{"dataset": "synthesised sound scenes: up to three everyday sounds over a background", "train_examples": 26041, "win_length": 512, "encoder_arch": "conformer", "encoder_expert_mlp_ratio": 1, "encoder_slots_per_expert": 1, "decoder_norm": "layernorm", "decoder_qk_norm": true, "decoder_parallel_block": false, "decoder_tie_embeddings": false, "muon_scale": "match_rms_adamw", "nesterov": true, "max_steps": 2800, "adamw_weight_decay_other_params": 0}
Rows from block 3 of the text decoder of a small audio captioner, named by matrix and row number. Rows with one number belong to one neuron. Each number is 128 + 24 x the weight over its row's rms, rounded and kept within 0 to 255. All counts start at 0. Numbers have three digits each. After the name is the row's rms in percent of the matrix's.
After each neuron's rows are labels from the 100 texts, of 14976, where the neuron reaches its highest value: "tokens" is the input token at the peak. Only what is clearly more common there than usual is listed. The data: synthesised sound scenes: up to three everyday sounds over a background.
# fc1: MLP up (decoder.blocks.3.mlp.fc1.weight, 256x128), inputs 64-127
# fc2: MLP down (decoder.blocks.3.mlp.fc2.weight, 128x256, transposed), outputs 64-127

fc1.99 117:095098157111136108149090097133137141153135128154083128141106159104121129114101125119133117066129092121145127103173139153154126154154096154109108151138156125150161082090133135126123147153142117
fc2.99 114:135121146135144083107108121121166152134130110169134091176116161122167123128127150139100136133110107137130161098132141146095154117109137110151091183125148139147106082113113117120062132129137132
tokens: "<end>"; "rumble"; "hum"

fc1.85 090:116129153139130107141142117104104119099088120132134166138169111162156123163081128139142090105064088126162158080133153133126142129105156126124141147153155132169101146109105135142101140070149110
fc2.85 089:142108111131118167120070095151132086158142118092119130126094170130171094109135158137135170099179172151106111142087110119135097130119110164135122120142118150117124113119124100140103133136137131
tokens: "quiet"

fc1.207 097:116156119115081083108106174070188123111123079127109169129146147131140148136086139134143158101114164137107082125092122157138160113160145114131105125102155138127101159088159141148141156133106150
fc2.207 102:173124139130160157132111123112085169160125142101126116115124146101078172148120137094112113127103138130162176127163129127147126149131171140165129119146126149158127126106089122098112137113136081
tokens: "church"; "then"

fc1.252 085:150120124126139126086128111099152138144139113085210134135173122137127132149122114168108129176113174130139075159098104148130085135113129148128115127113126121067091110159139135081098100113110121
fc2.252 080:098133149127108114169142101163133111131107131091106130146077136095160127130169108100147110060155119097147146141113150104137132146100136132130170135148100112139136088099170126154127114120106138
tokens: "horn"; "bell"

fc1.66 070:156127100100086139114136143106153100146117134120104086150145129175156154122149088142125126158169093156100119154128142110083127109109121115118111123124095177115151140101132101129135115087161127
fc2.66 052:100119164117190111138148142170111120089135175123184118152103139093102118136127135150131092134104129110139151095134137147147124102106090121097116166162134088113116149133112178109115135141107103
tokens: "room"; "buzz"; "applause"; "rain"

fc1.121 123:137165123144109154125106143114113132137142135112152167104140122093123116108122146135085104104120123111182140101112150145142102177145085122139076147116088099107108048128095087148109103171107116
fc2.121 140:160110069156130115069143146146131151130136115121142104125095102146119146165157164170158151146141150130094102120142152110165136111126105086107118082103131155126158152141114183110161147103127088
tokens: "hammering"; "spinning"; "creak"; "coughing"

fc1.95 091:164169112098113131167088124131142111103148119149168092125130125176133125109090106100125119145125124131146148124138146160117124118114135108117103155119113096110166184106131116132080149122122142
fc2.95 097:140106154114111098093154105112131143126133138128119157126116186128145128119154112143174074105114129143146161151095112104191113157126156114130194079114112120130086105108132187147122089146120158
tokens: "with"

fc1.44 091:142123123091126072131139164126146146141120103165161121143147153085124144153150162133150146126140083114122146128120093117153127130127090133125124137129141085101144094114135155137097176118168131
fc2.44 079:147152163150122130133119087113127099150184150108124067157112095121148111093091118119112093113110123140141149099148117161122083132152156144137141131127145150117101121112135128075156070174128112
tokens: "coughing"; "rumble"

fc1.7 095:122126123116148136144103090133114067146096163131107109132090104140149133121170156132152191116146083088124140148175091113118172129133136110121170118157140145134111125136156163133132171171162107
fc2.7 077:124115128112098118152156162087128165089133150107124154147198130126121141167103132161143094120112155154166160136144171097125117138133109139160078133119135125123181122139147115107124095101125134
tokens: "over"

fc1.22 115:127132113118117119178141127132135140149076138137117079142103155155091123090095136138082144168106116103101115129095128151176102178124157159105096127140138132145154111136122168116128138139131146
fc2.22 117:142094163126122112068127093119133132134072125155116180114144130123137136134125125114146113092162115173124153167127145117111144104098157115081114147121102101148144156169114126157131134133130112
tokens: "with"

fc1.18 104:139111163116135141101178138092132132124078104132121099118111112132162153115129100137111150113089085127100108193144129167106131119146124192127119185102158170130189143092118122158131129107122131
fc2.18 125:127146101164138091155132128142138105102165087098122138113132127138088077132157145131165127172162121130069135128115092087154090122191117116094152071126136149125141104115149135093096153134150173
tokens: "horn"; "mooing"; "howling"; "bell"

fc1.56 076:150174153114131170128089142138113147095136128138115090139121119114107126126116154093100119136117097141155143141098105143101102139104169155077127128124096107154163181138099163129132135108124154
fc2.56 075:129133120070111120103139119058135142137125132114139166112116154140137145126169141171174110114136129126105117164103109104150138140183125116140167085160132146098129119101128092147129135148136118
tokens: "sawing"; "crickets"; "whoosh"

fc1.60 120:129129174143128093123122129144130128102093172114153102171094090134130125112117153132141135165164157125130090122136114145095108144113133141159082158122115145141124087126124171092108105162132120
fc2.60 132:119160133162115153145132166135153119126167098166116153114141127140127101122108096106147111076072118150121126157130093114163141142134101141162143126112124097145088154113111117169142152106109141
tokens: "spinning"; "then"; "<end>"; "ringing"

fc1.49 114:124134138104140167109161139124184153130086092149126115178140141130104165107101142103100145127111110151116120137121156108145135127164131109128107149118097157125102158164175151103138128151138060
fc2.49 129:103064120145147098171128154113076120129133135102148140100128149165107116122138163148127102131143174141138124127126143105140168126092132118131104137139148111149137094117098102170114092135110138
tokens: ","

fc1.9 091:151160139120117126124136132139081128134147142095117141099197147149109109096125113105092156157133143098193155129092126142139137110096139174061132163154076139118175164105124115129135117062101105
fc2.9 095:096145112112144116115148108097122102143130118197165118135134144136114110157129130118154100104123148126113127156112121136090155096124072180113092111157089157166145154124145106116152134099113088
tokens: "spray"

fc1.34 087:106149092102123164118163131132120099134158125179121080107119106131131134082151143140117093182123128114113123189128137126119119155095120112143126140174127113159135125126111142141117111143128116
fc2.34 086:114166087126118144082145106152118107098121148131136113099127164130139163155136104150098123106151139148111106086129121118112104149141119121148103157160151162121086131135089125149111178102117172
tokens: "then"

fc1.196 091:112145109139124086084110139137146138125138126130146102145144173115152109171104128123133099145154107083130115138141112190081154151107100158116109159134092121120176131128106098162108107159124105
fc2.196 083:132127153139104105189147136071155159141132137124114100121125062165120137112136129128100144102124132170140140067124131126153138148175146121151149132101174176121126111097146145126123127087143113
tokens: "thunder"; "bell"; "buzzing"; "hum"

fc1.77 085:077136142101097135176150152098141145091135109146114146164103137075103100094086141114177153113164105149082142169128076068115102156137104129138139166097091148120153111138134124149125152148102134
fc2.77 076:152119142156142128088141110153143112187125094111101133097134110155145120141116100121098109136112112106168113136144158171077117097136132140126098124164120147139134099134112132126166110125157107
tokens: "hammering"; "drop"; "sawing"; "coughing"

fc1.228 078:149136102118153097098186137173127149131106116120107156104131146125149153135150136123131154121099086118115152119101167129121113126122144157121102076149130163103127139094101120108138118112171117
fc2.228 059:167119151142128166139108114147152128115147155130180085107097122161121136125167167093099107141148166129137126108143117133146107149141123155125157157116104084126117111138114120134106149123096138
tokens: "white"

fc1.206 100:092097132124130157133182125108161148126119169145155146143116134130161092081084114144127128140143138090128132122137131076134146139151089108112081102109117122120154150127154158108164114120094139
fc2.206 098:148129155105121102104087158132133152151154175097102081142143117087097149174132111107145140125121131195121107117122132145087144115150154163126189158131108131151111082142137125141093116089128133
tokens: "<end>"; "thunder"; "rain"

fc1.91 093:128134096128114134162112127110130150133166115137116125133103128129097154145097102151161127117121096153116126121150139145106185121099152090147129143115104104055134124089131158164088160181146135
fc2.91 076:142105162125141127081138154152118146114086098083108124142164167146164110106142127118101119135121167094147176160148136109145117157139122151096122119130175175152096141140162125130132105101144145
tokens: "church"; "a"

fc1.20 086:091128104070160129111178164121158123103131085065161093114116122180148146115114133102105142144086135142134116163160136134144090156119099135115079112152121095119136137126124149166146150156151159
fc2.20 082:145140126130157125097143091164167087175141090133133165125084159156166065127160151110115104116201142118123156127137108116118114113155153138148131121156111156065140073134166097138135115125088122
tokens: "frog"; "then"

fc1.116 101:125115141169093135097090129159137135141111097109178088158151101137111128123099185097119102107156081106127160107110146151095160121156119146132101105100122153116134132106131144134122108106121107
fc2.116 102:133165136143139089133124145144147178135119132150173137109087140122161119143123094180097125133138138161153147142105122116126166097148162102091146163139142107114114129124105076117130136138187099
tokens: "then"; "crackling"

fc1.144 102:091096128117081149121126121103119129165087154112144141103165141116136089133128147148123156142105084125111149120114136116120111109113109133121132129113184115127149144095101080152106124118148139
fc2.144 101:106140111119138113124134121105145102136169154098170114131075124116099103136162112111129122137146147124137183129099108153144107131134142110156166152102145156105077129177109137161121112164112152
tokens: "then"

fc1.201 078:125127140134133138126142123151143139107096161118135103117143131112130102154086143122114099167170141066127105124155135103144165160129071147145092145087120145089165136128122137166114144179104155
fc2.201 071:154158103114115114085138163107143156104127091147121111149118131129145156128130127126153155111138128182162099148122111154122139120097143146109149137112132143160095136104132110117083107093147147
tokens: "thunder"; "explosion"; "whoosh"

fc1.92 076:072146101063100126147143123148144142104123107138148152098142112129139108138099111128136124087117111125104105122095129116103135093124127120121120137142114124138127112133113135118119137118106132
fc2.92 070:084128146155140125118132178112102157167086032147115139139138111132188149094145129134131140177110120123148133130161139146122102137114162144146133112089163123136107120165157136144136113132147099
tokens: "frog"

fc1.19 067:087150111100125143121121153121183127182159118116106094141103110148132103106149140152162157158115105176112125105079164148129093098103111099122144172111122161122160126129134124115091143124127104
fc2.19 050:137104120189142105119154134135105145101098155130127171129104130126109149111162108154122110072125124107138088138138118091149128116130130154157117098131143149109119134138094156128145099110114155
tokens: "rain"; "crickets"; "meowing"

fc1.214 118:146162148119110094141169134104185124121091083136142118123185109131170160118154107135154073112144096126099149164091132154158111109159125116099108150167131141136088146139089117126089113108152114
fc2.214 111:132114168165150134143153149152132104068127132090118122135091162132119145063130158126119136164102136137168125086137119118129123154109121149143105158155119125132143113127125132113107116061111156
tokens: "coughing"; "frog"; "knocking"; "beeping"

fc1.215 116:125139127119125116170140115107099141145086171085165116168104155119143139114171126109105153119130104118098129172094114167172106149140115129130107133141170152114164128131125125111119126144103157
fc2.215 123:172124141169131117061132086178160098120110097138094136094119082103122106110095115091135131105118146152125118129152121115135122103109174135112106111138081082131134144131107121158124186150128116
tokens: "reverberant"

fc1.232 096:149137109122112127127206135101138105151106137151169117166130144139192116162136131092135148151147122121136102116129125105071156092114097134122116113141095181123126117115133100124102120152090090
fc2.232 081:105139150129135108129113147147117143111151136120113118142140105113128119175138176115120130147144129115112104121158176136129135140113090127104085177177133097114119152170150132160117106091124143
tokens: "with"; "rain"

fc1.117 087:115149083099139140124120096120101096141128110130115120136131105094094140088130096139157126137104112136138136120121127189134136139153127143154172175154086153118160144101158122112131138128119128
fc2.117 080:118102137119092137162148132130090119128146110142151156105122162166113125148127132147138067142138106136107139160122138087124127108092108089081157100107139115134134099145107191099134093177095127
tokens: "spray"; "with"

fc1.42 108:125137157079146141103126119115140150106077136139105179149144156141103148087132123179123101104119144134126164138103168119142129148161103104113118136112151106112147129122123153146127160121165151
fc2.42 102:155135097140145123121088101167085139142149126154137139123107147120216114179158145142128127134103168119144083142176142121112143135112142140137130145112131146093130159148179111139147122133130121
tokens: "phone"

fc1.38 110:148119109085133124137091153093131108049109109108138092139132130136125133169151121137109130144150152113111161167098123135087121105119127130113143179134097141143122106125115154115104148111141139
fc2.38 098:156118130091135091077117122140125139099172144119087131142152169119117153162128145083125112112118083170112106127131113153057143088127179136124158145103100125156096114171138127128139142109116143
tokens: ","

fc1.119 107:115191128099138112097124142117129084136109144109116100175158098172179111128133141129170149131144083134108129125142124122101150121122126140171145099172165144089121146115140110127117152145112133
fc2.119 121:132103139137136089113089116144133103141137147115133105133131105162093126141092120170086174116133107145139158148141130084131106093142109126145137141111125137091164138167112164132137110148107120
tokens: "<end>"; "over"

fc1.227 085:157133137148129152149122129164120150140091159150081129144171142131128093159126109145163120108184111087109148132098112119060126153150148069105125120129086185135127093118126115138146127177128142
fc2.227 071:118111163148101149111168121123138113122149098134167162136086128118176185087129115135113119102121119140167122114160131124124141116110156170160111124151121100106117170103175117136139134060139159
tokens: "<end>"; "car"

fc1.84 103:125176101137129139136153156099139118126160159121133109097111134123150145130134136114155085147169114148126122132152102103107121185132123120078117089124182134102145110127130114150100128120120165
fc2.84 143:124093118109101144160114135107105142128152144168139103092124138108154128115091144180150102109139144131170138115090079128123175141093145164137110131124130164143115130105120109075112119142122142
tokens: "buzz"; "ticking"; "stream"; "crickets"

fc1.149 096:137128129119152147135145154145112146139108165103116112150115138124144132104113176150093122137117098120151137175127085155158124140119091136106110147125129105102147128122108115132126101135131132
fc2.149 100:157113147127129083084112124108137110185110128141100121117089058122137143114117137135145104110131140164078097132123119110157123126141079119144098103110112153148132080137138098121137133118134143
tokens: "sawing"; "whoosh"

fc1.153 125:152105137087140096112114124113200124125142154165139103126137159086131140113136137150141128152146150169160136118149093103141137140115125092129114138097144113107133104146114145086107144084104099
fc2.153 121:123177173151110136114148129121096154098114131123103139134161079104114155150087148100141101129129121066135108135107144127094120118106099139124127126145120100133116135108161179143136119109138110
tokens: "room"; "stream"; "applause"

fc1.5 100:159111146170144137139141122141108139114089173119122178087130150122107175131094099127090135123116102130128155075149138142107170120163127136136107125137094121136102136128142115138114089170168167
fc2.5 086:162114111147108180099095121149139169131148130152115115092124135145083155125154123120132131140122136147089153068161166126098115137190103135162149107113117147138089075112174128135115079122126122
tokens: "white"

fc1.132 097:114143121141184148124103115082123127154073122129134117152107166125142141145107160134121143156133112121116150148067125098092133163089104135107186147142112090077133106106148088121138130144147138
fc2.132 108:125117169123091155115110140165110129149139118116161127140103123151137186102135135141104087153112137111152123130092124169108106159100109133148118131153137111169122129119178115141120108119106153
tokens: "sawing"; "passing"; "coughing"; "croaking"

fc1.248 100:101141131120099121083143132161143128126179097109142123149151127131140132109104176131115174065120103141121195120149091108142148144147127179155138120147121145111126155106101120168119134075132097
fc2.248 106:181123166144164077134143111092100115138100140149126128123116166148126098136125136151117124146127185136124081083093148179160119096138133082138148126135107124135140143151110098077145117125121157
tokens: "<end>"; "then"; "hammering"

fc1.98 073:155142176114144132166115155129149116118125130105071111113122148118132132108074128127108128124154104134176146162172125098156187116106163146158145149113083091147155088118169095119139139123110122
fc2.98 064:147133123138099119104134112122125111110130118164145144124105116142121140155121104124124133143120150113096119104090129100128129129123141145110150122107159154070090149099171131156133117135104126
tokens: "footsteps"; "thunder"; "hammering"; "helicopter"

fc1.67 093:116144098055132167121143135118086098163112158168105151104130093132181113098149139126201124109126131149114103110120157147113124108142110124122120115132143117124122141127119118115114113119111121
fc2.67 080:125178122167099124158101103145110109110135106116183156135127162146140114125144122116115110187153162123148135112149110091156089147150178114099124125148158118118127106119116050139131124142160116
tokens: "frog"

fc1.156 084:139147111142148162110165138143155159088123075136123148070117100136129106147092159119132137118147102134126125129148141085134137149152115167136158126147119151137112091126171096129141161144131161
fc2.156 083:134114121130146096125139106168125154112131118100131142129134113127105132175106117077093112135142114147143089131106108117133139130108124111120147195153114083179148128129140129119121108194131128
tokens: "ticking"

fc1.165 103:117105089112089105098162107150129114122126172137127138140102101144116136130149174162114120152138148139157159153154099112136092125125120107138161107159116101132143126098189102128102138159128121
fc2.165 095:120129156112142150120136131107099095138101130150097110136131123175166140130123056175143144114137109135098101103130182104142144121171112139178137119104168156134145148160089098112161116127159124
tokens: "then"

fc1.221 084:128090138180130129085118151141094135156111184089149141121115113095133144146149169105094141144133121105143139139123153147113103140157100117134106141088137181090153169148110160112168110133150131
fc2.221 079:138138179135137144115160117138111116125091131119098102125110148152136145095122107132142090099156133111105158139113132115150121136116110182132166086125111095161095096104108130142106129135151105
tokens: "white"; "pink"; "rain"

fc1.86 110:137162124118096151108145121146107155121087113077129150134121077132100144128159126166118145178092145143132103131113154149122114130139132125132150052101091152138156158172081131130159146130107154
fc2.86 125:144131160137120105135091113115159139154128166164116097148111113100155156130109146149113116113138131079135171117126116150120122135118093116132130187109177147105113152106147127148097091146142091
tokens: "room"; "rain"

fc1.52 118:113102114133169063114097108093150121131140144187143096145125157116127107108151119126159145145126081121126135115135127105131131145144092143093066165153157137134129103106156134151098138127173127
fc2.52 126:176148140139128129128097182128179097150127128164161078142177129126125148137099130117100126131146115123114133116160102140119135105096111134116131161124162101162116117087130176122123088117091085
tokens: "noise"; "rumble"; "room"

fc1.57 105:131147143135101155106140098138093134151135114082101161114167100154120155136115146119107149134119153112115081142114148107114105134135156109086170139065119119160122146172125118146113171107133192
fc2.57 101:144165138131185133122143106097151132148120157133160092180138135123138126155119116136101131081082112107125142096111130146138093087113148118164107129156147106137128073063149132124127098163155069
tokens: "buzz"; "waves"; "chatter"

fc1.210 094:164151156107178147107121127174127129125114131126135145125103133111159159093132139116069115109100113172134145135131132125131106118120141169113156148132118134111117124108149070121114158174124168
fc2.210 105:130062072137157143118090155083136164135154097101129142116117080134093138173152164159126119121128119100107120130123099091173136171124105104147146136109142125156142118141118151130146094128153117
tokens: "zipper"; "hiss"; "sawing"

fc1.61 096:128147121088129154102091104152155146107099140141124145116121104095128125136114130144120102089143122163137110133201111114167085124100193162114130091126148111147181091115076107120101110152140142
fc2.61 099:130149157147083124129148197106103146101129133088148094129143138154149114123135148161132164155137125117125108092082165144107148116147091125144115156102136136160076132124122143145114152175085122
tokens: "over"; "baby"; "laughter"; "drop"

fc1.88 085:139161137145144122130121132124084104130113159128099139127091141116159138165149126130139131155139100141109139184114159142109141123119078123103091098111143154121131127139130154068136114096140145
fc2.88 074:130101164083094154123127141098179129169102169103150111154147115133126151139104112120095100116127156152151144116131104143124156161119142103134116134116098146126142119144118115113093148146159050
tokens: "room"

fc1.198 111:116132172062126112153118089111153091061106135130100118144103109133118134143153126099145136134126107126085146140109106100081174107118160125150191141145100131143132162118169157148099121127158128
fc2.198 091:127126078155162108102104142114120136130120119088088135175161145146115160133170138129108117134109124138106118113154144143116085090164133117099125100108150145108121117157092165131166131140111105
tokens: ","

fc1.23 108:126138162097109111154120116131164150089126103103164176132143111136093144095103131137087082159122113144157157119123113128145121151135206117135147123085181128149148120119093128133177135116109151
fc2.23 094:150103141112136107144137119126103120098097145160123154123143150115123149153125061186160116144107073086100135071121128122126142099140146124124145127101155151117139172109127135144169152078112125
tokens: "electric"; "door"

fc1.146 149:101155120142073138137135126160096114100142119077147128151131098188112115138101128119151105115103113105117131116090144152114152165147129152127170101129106144172151152124141114143124122132137145
fc2.146 174:130189162145129125102155127130069153114081127118150109162143114156113143157093111143100140111081101070128135158125151152082070108134132134105120118123081089125139122126131132144143112127125125
tokens: "<end>"; "buzz"; "room"

fc1.242 082:122131161133130170144108109131126153110131102103169137126153074174106143088074102155156116143100138114111152077139105178136152111115116114112116120176185122106119112128114120133099125148099150
fc2.242 072:150117104125164131160150110157152123111074110163133162118115164121147124116107140122131150100129115129176140134154112113174060132141118205110142133091112136127103111149127092080105099131133130
tokens: "frog"

fc1.47 099:148174129123158115142076156100122106101121137083133111178126132111131151137168119116106166119113109128110146128140110183093143085123152137115205161140117141101126128129083118119106115135117144
fc2.47 103:115122108110112084101086115128137167116156100141110127139133100114094118143112150123136103129094146179119105115096120134128141132147103165148139150048080117185075092131148099141104161099126140
tokens: ","

fc1.102 072:080155138052146155123102153147131144103130122144111129123110093106107140088177184131181116147095107141120136109129113125085116128110141125127123124114115127121140131123084166139139105153126130
fc2.102 055:161124075170094144107094151129124084151120098126124139124113113138141137101092094176153122146139114138110080087133121124164140091144146092119128104169172127121142110121110074082109094141110136
tokens: "frog"

fc1.139 099:141161112093095157101148131100146127117102107130163131137116130164152098126157132101123174128101123177096131165120118137151154093096126126139162140118148151137133066177149131108138174118136075
fc2.139 098:075152130106103133188141126131127152134136137153130149113109114116120116111125171131075088088157104132162170139167130125141080155127152104121108113120120114143128126124113144151115141090122097
tokens: "phone"

fc1.108 107:145138157096103148098150148130142127136130122077185118169142105126125127129113145114116148138102147106154121157110121087127126136115146174138126085121171159147109118136123208100114126134096135
fc2.108 119:072167156123152124166168140121164144170122146179111153154123126107128138124159113088127122153127104126104133124114141114131109119097093106143115124137108085119124130131106083175125138110154131
tokens: "rain"; "room"; "cleaner"; "waves"

fc1.251 108:146123137104122118127114170075115087177093160139167130135100165136152134159148093097142130133128079115144129142104144170107157139125101139155143176133151163069149127141119148117112139122119114
fc2.251 095:128125143134133130084158099117146119129111088136103127171158097134108116139129152132081131189130140120144139117171116092128120107130126136099088121100091089161111159116183131130122166120141170
tokens: "room"; "passing"

fc1.6 112:132100125106202140115146158090139129160109155095104121120103113132147122160103098131166158156113129129137129165127117148092110176138107129165134092123155123135127052120144132141109111157161153
fc2.6 145:122167127117090097162162133119114139156134162146109127155112087148113151129126133155092114095081139152134155133108092128158177132144119108125139096123136102102128137114147121169117135127123140
tokens: "then"

fc1.13 100:158109117113080157122130139157116053138140116139123127146075134119113133106137138131164137179113118158144153149136125126093149166136118113174110147130124131075142158108053170151118152147106132
fc2.13 097:133114132103145172134178114094152146096091104140145117111132162104120124119121089116087130134141137115077130126131151107138112099123160133149134077135148140109103134135196124131133121151183132
tokens: ","

fc1.150 091:113112107128140149081115095150123157132151095166131132125128145140153124151163131128125157118100126102077151197126121112154141109167091097098119107133133158145152123125079097119124135154099089
fc2.150 080:108104154140109133183118133128183084137146161117100139164180141099105102137094085097157127069131114157143116072134144140154104141164138104162122152107135120122126136128167090143120142124126137
tokens: "reverberant"

fc1.109 118:136170118107125130092131121152135115088135144135113129137123173178160108110183164133159126110178132140103091149131113145115121117098159112091159148101129161136154121139149109096115203120106111
fc2.109 097:136095115153112120140142154151103127168123138150105151093157099086104142142135119102080129109111140126155131145135125142165122151167103139150127090130103094126105122113125118134154092105159156
tokens: ","

fc1.241 092:146100122126114125141175145085124165185126131139145124146104129129110106147148148190168146147133152133100129143090116114101084119139083134122118148170094133094115119110129151107131139143116130
fc2.241 075:123141155152129149142106104130115118117113106118134146126138105123155126074108086065116123134112121128138119153170144168117093132132159119135104146135099071173121081162172095159139147121134140
tokens: "horn"; "passing"

fc1.68 085:079142116133133182110177119137127119147143099080140155124119121134102171092095082092110120140103112149111146110154158139143150139099136129117140144144152190104178148100125104148098097131138139
fc2.68 075:136103114108099068124113145092116129071109126144090164142143147138163100134141158136134110101132158104125095158132133105105100099166100194163121158074125115147099181136170174121126156153112140
tokens: ","

fc1.8 120:126099109105125128112128097127098135116137132126110139117117164149120124102131110160146105111122176103136173154112162129099137152168118152099145121072143119133167094158114147157086113081147160
fc2.8 157:106107091111124149178104146103129115173124143128186089113137125170120081127104131137088148131152124119107128129154127105128141151093131123133108137161122140129160128167117128172138119141133131
tokens: "room"; "crackling"; "rain"

fc1.190 096:107127140103128113105150153136149146121099112106153113144164147130168130114132141120128142151155130209124123168148099123160157095110140143111107146121159110154093057117132087107108163144121091
fc2.190 087:170174115148084138152116138098072140140101112190112139101136100132145105121114121150117118102137125086129102102141153138101094135111109151161127124133114109091138168107118167143108131104130122
tokens: "cleaner"; "coughing"; "crickets"; "hammering"

fc1.192 093:136148146114165090113172103150158130117120140146129104179151134132090172109111090114149158112128134116086116135106128160120169149129113154131093104128100127115161143101135095087167106117129136
fc2.192 088:118132140106181139145106093162107125150166139112165119127105129103094082144107161112125104152138146139159158106135129137182132127117098130137133164137117133110093104136091137139148163153109115
tokens: "reverberant"

fc1.233 099:123142150124074086144159116148137150141179122157094190079101113131141119129136127138107148122086111125120141131150114188098159146124116133111118110116136142139138121149139102175101138152132158
fc2.233 120:111094078102164110159121112081147088096119143146090097123145119119131131126118127141133138134137144138138111129152144104115151112153077107101128146162147175143109077127116155104153120102131126
tokens: "quiet"

fc1.240 083:155117180113102135114135115109163115130124137138105140163127120131105131101118057137093122146158108134099092119116143136074183132082170117158170144119140100138116159150128095157127098175130142
fc2.240 049:087142084133158102155096153108124164110114123137172123150129134118138131139151190144146125130091173103120155117154135077150096122146129142098133115115140152117127146090111148138131146103106124
tokens: "thunder"; "mooing"; "with"; "howling"

fc1.111 085:107085078077112104137140150123091132159144131148116150116138152146084127106088125130147130093086136124126157114126137151181118146145136120139135138130166120153152109070120106119162150106170149
fc2.111 089:174169175143168130118144103144085132124138112150139108154136176143155120136155130118170123180125093132116125137140121118133133131067153119083162091088107098121082105149085165104087134140121154
tokens: "with"

fc1.187 126:160168135098109145134146150115106114138101145104121128121139092120134138135142137121110127171131126132129123196107133129108166114096110117138115101108115145115124167116083102123159129097121139
fc2.187 144:123140170115161127117084152121183112128092145167137060172100129088132136135109139156106134130149109116140177113124107190133116099101111097109085155139153111103094118113136152133109130127141084
tokens: "room"; "rain"; "waves"; "cleaner"

fc1.254 102:145119078121147143139109120143146156134125136114125163109176136131129130106126127094113116146090116106134122157129123130117155134122175117076102123171087183109148128116118122130119134060147113
fc2.254 106:110118149113150095151117160147120114123149112118139095130141127165160069134123088124121113125146132125128150128072149138098110088149124149095146144115119116151134166148139149102166135126097085
tokens: "spray"; "crying"

fc1.58 115:110134151178144110100136095115107087158122122109167113094156122170155113164112152106135117178151131112126135114114143140088144141096134176156132122155117117127124114132132147079104163105123142
fc2.58 113:133138116118103151143160091151134152122122147159131156158125122115103117141160138074100143118072142111124163126087097157177126164116116143109127128117133151133096144133164122116135080113119119
tokens: "over"